From a checkpoint of a small image classifier.
Model: 3M parameters, 32-pixel images, norm batchnorm, activation relu, depths [5, 5, 5], widths [64, 96, 144].
Data: 145000 training examples, 6.0 epochs.
Rows from block 7 of a small image classifier, named by matrix and row number. Rows with one number belong to one channel. Each number is 50 + 12 x the weight over its row's rms, rounded and kept within 0 to 99. All counts start at 0. After the name is the row's rms in percent of the matrix's.
After each channel's rows are labels from the 100 images, of 14976, where the channel reaches its highest value: "top examples" is what is common among them. Only what is clearly more common there than usual is listed. The data: rendered dice on a table.
# convs0: first 3x3 conv (model.blocks.7.convs.0.weight, 96x96x3x3, each kernel summed), inputs 48-95
# convs1: second 3x3 conv (model.blocks.7.convs.1.weight, 96x96x3x3, transposed, each kernel summed), outputs 48-95

convs0.66 143:25 43 49 45 66 52 45 61 65 62 50 47 59 43 51 58 26 54 04 66 46 49 43 50 32 50 52 47 49 42 46 53 44 28 51 53 56 50 52 49 49 50 36 44 66 46 36 49
convs1.66 142:49 41 50 55 53 71 47 56 50 52 54 51 66 33 52 87 47 54 49 47 46 50 49 44 50 59 54 57 79 50 49 50 50 57 50 46 54 49 56 59 53 40 49 49 47 52 51 55
top examples: yellow die

convs0.35 088:76 30 48 44 42 42 53 47 52 12 42 42 52 50 48 39 47 56 52 49 49 21 60 58 43 31 47 46 36 51 51 48 54 51 43 53 53 70 40 30 44 52 52 49 43 41 42 34
convs1.35 057:52 37 67 51 45 54 45 33 54 47 14 65 63 55 58 31 53 57 55 44 80 51 49 37 50 30 54 53 56 61 56 43 25 58 36 62 49 52 41 62 55 52 52 39 59 49 53 28
top examples: yellow die

convs0.44 038:55 49 51 64 51 22 51 53 44 47 46 47 46 52 49 58 48 42 53 80 50 45 48 58 52 50 06 67 04 46 52 50 50 45 44 49 44 46 50 46 50 50 50 46 16 48 39 51
convs1.44 071:53 48 50 48 53 56 51 48 53 52 44 62 54 50 45 45 45 41 47 29 33 99 48 40 47 49 41 31 57 58 47 51 48 51 49 47 47 44 48 49 57 61 44 45 38 70 46 45
top examples: red die

convs0.17 103:50 34 63 50 35 48 55 62 12 36 58 40 58 53 56 55 43 43 56 55 47 50 40 41 42 44 54 52 23 54 71 49 55 66 27 50 54 49 51 63 61 69 43 47 47 63 49 47
convs1.17 117:51 69 77 48 75 63 45 36 50 65 56 52 46 37 46 37 55 47 47 40 62 50 51 50 49 80 50 50 46 51 59 48 50 49 98 50 38 51 53 60 50 57 49 45 49 53 49 60
top examples: white die

convs0.39 068:41 38 46 49 49 49 52 51 44 48 36 39 66 46 49 57 51 65 45 45 53 41 81 49 39 43 42 59 39 46 47 60 48 43 43 46 43 56 54 48 46 07 38 54 47 40 43 33
convs1.39 112:50 50 55 54 54 55 43 55 65 50 51 53 45 54 72 49 43 51 52 58 43 56 46 57 50 49 50 48 87 47 61 60 32 71 17 49 51 81 50 38 65 42 60 61 41 56 52 54
top examples: yellow die

convs0.58 116:47 53 43 49 40 39 48 39 19 48 50 41 54 47 51 50 45 53 36 49 55 19 84 40 45 55 50 50 37 46 45 51 48 41 54 44 31 49 29 54 48 00 44 48 43 36 47 24
convs1.58 094:54 43 51 50 54 52 49 59 50 60 51 53 58 56 53 47 47 50 55 66 49 48 36 48 52 49 52 57 44 58 51 53 43 55 41 48 52 62 49 50 51 53 53 53 54 88 51 50
top examples: yellow die; teal die

convs0.76 105:49 52 46 71 51 63 48 47 49 44 65 49 52 52 47 67 64 48 48 46 54 53 48 55 51 52 43 55 50 53 65 60 60 53 43 48 75 44 48 53 54 45 42 55 52 56 68 46
convs1.76 132:84 49 53 60 39 50 54 51 52 49 75 56 49 77 52 46 53 49 51 49 36 49 47 51 53 50 47 48 51 55 68 43 31 49 49 29 58 51 78 46 66 50 51 49 40 58 47 25
top examples: red die

convs0.29 064:50 56 38 17 43 67 33 37 45 68 54 50 53 41 47 55 50 57 44 48 52 33 52 49 50 51 51 54 60 46 09 58 34 41 47 45 52 60 71 50 50 37 43 49 64 48 43 42
convs1.29 070:48 49 50 53 56 05 51 55 50 73 50 45 51 52 51 53 48 53 52 64 68 51 43 56 50 50 53 56 95 51 47 47 50 59 38 40 53 55 00 44 54 46 46 47 34 47 51 54
top examples: one on top; yellow die

convs0.23 081:41 46 48 49 25 46 39 48 49 35 51 47 66 35 33 70 66 51 39 51 53 39 39 37 45 51 42 52 57 38 43 49 35 43 26 44 80 44 52 44 51 35 43 52 51 34 33 08
convs1.23 091:53 46 48 53 53 54 50 80 50 85 42 51 48 55 64 73 25 52 61 55 72 50 50 68 48 44 50 49 53 50 50 57 47 62 39 23 53 51 42 74 73 49 48 56 49 51 53 56
top examples: red die

convs0.88 113:39 46 45 55 54 50 00 40 48 65 51 46 55 25 54 50 42 53 39 61 51 45 46 45 44 47 54 37 33 40 39 49 36 27 74 39 51 48 58 46 46 65 39 47 60 40 35 40
convs1.88 136:47 48 51 57 50 78 51 59 50 72 59 53 51 50 46 71 48 73 49 43 40 51 50 45 45 57 49 50 88 50 47 49 48 55 45 48 68 47 46 55 52 48 49 46 49 50 50 54
top examples: one on top; yellow die

convs0.61 155:40 50 68 27 55 51 63 44 47 49 19 52 61 43 69 15 52 59 54 37 47 43 76 55 51 26 41 29 61 56 47 58 51 52 52 59 31 51 29 48 51 39 55 26 77 50 52 54
convs1.61 128:52 48 50 56 46 44 44 57 50 52 54 49 78 53 65 59 60 46 50 55 50 51 50 54 48 51 48 52 46 48 52 47 50 87 42 51 73 64 46 48 50 42 25 62 49 50 49 41
top examples: one on top; orange die

convs0.77 109:51 62 50 52 53 49 39 51 62 47 49 50 50 51 50 46 47 47 46 58 52 99 44 50 51 57 48 50 52 51 51 53 38 50 57 46 52 51 46 58 49 51 44 61 52 50 50 48
convs1.77 112:49 32 50 50 46 53 49 46 51 06 28 59 48 50 48 27 43 04 49 47 48 66 49 44 36 43 50 31 47 46 50 49 49 48 45 46 50 48 48 47 62 46 50 40 37 51 51 49
top examples: five on top; white die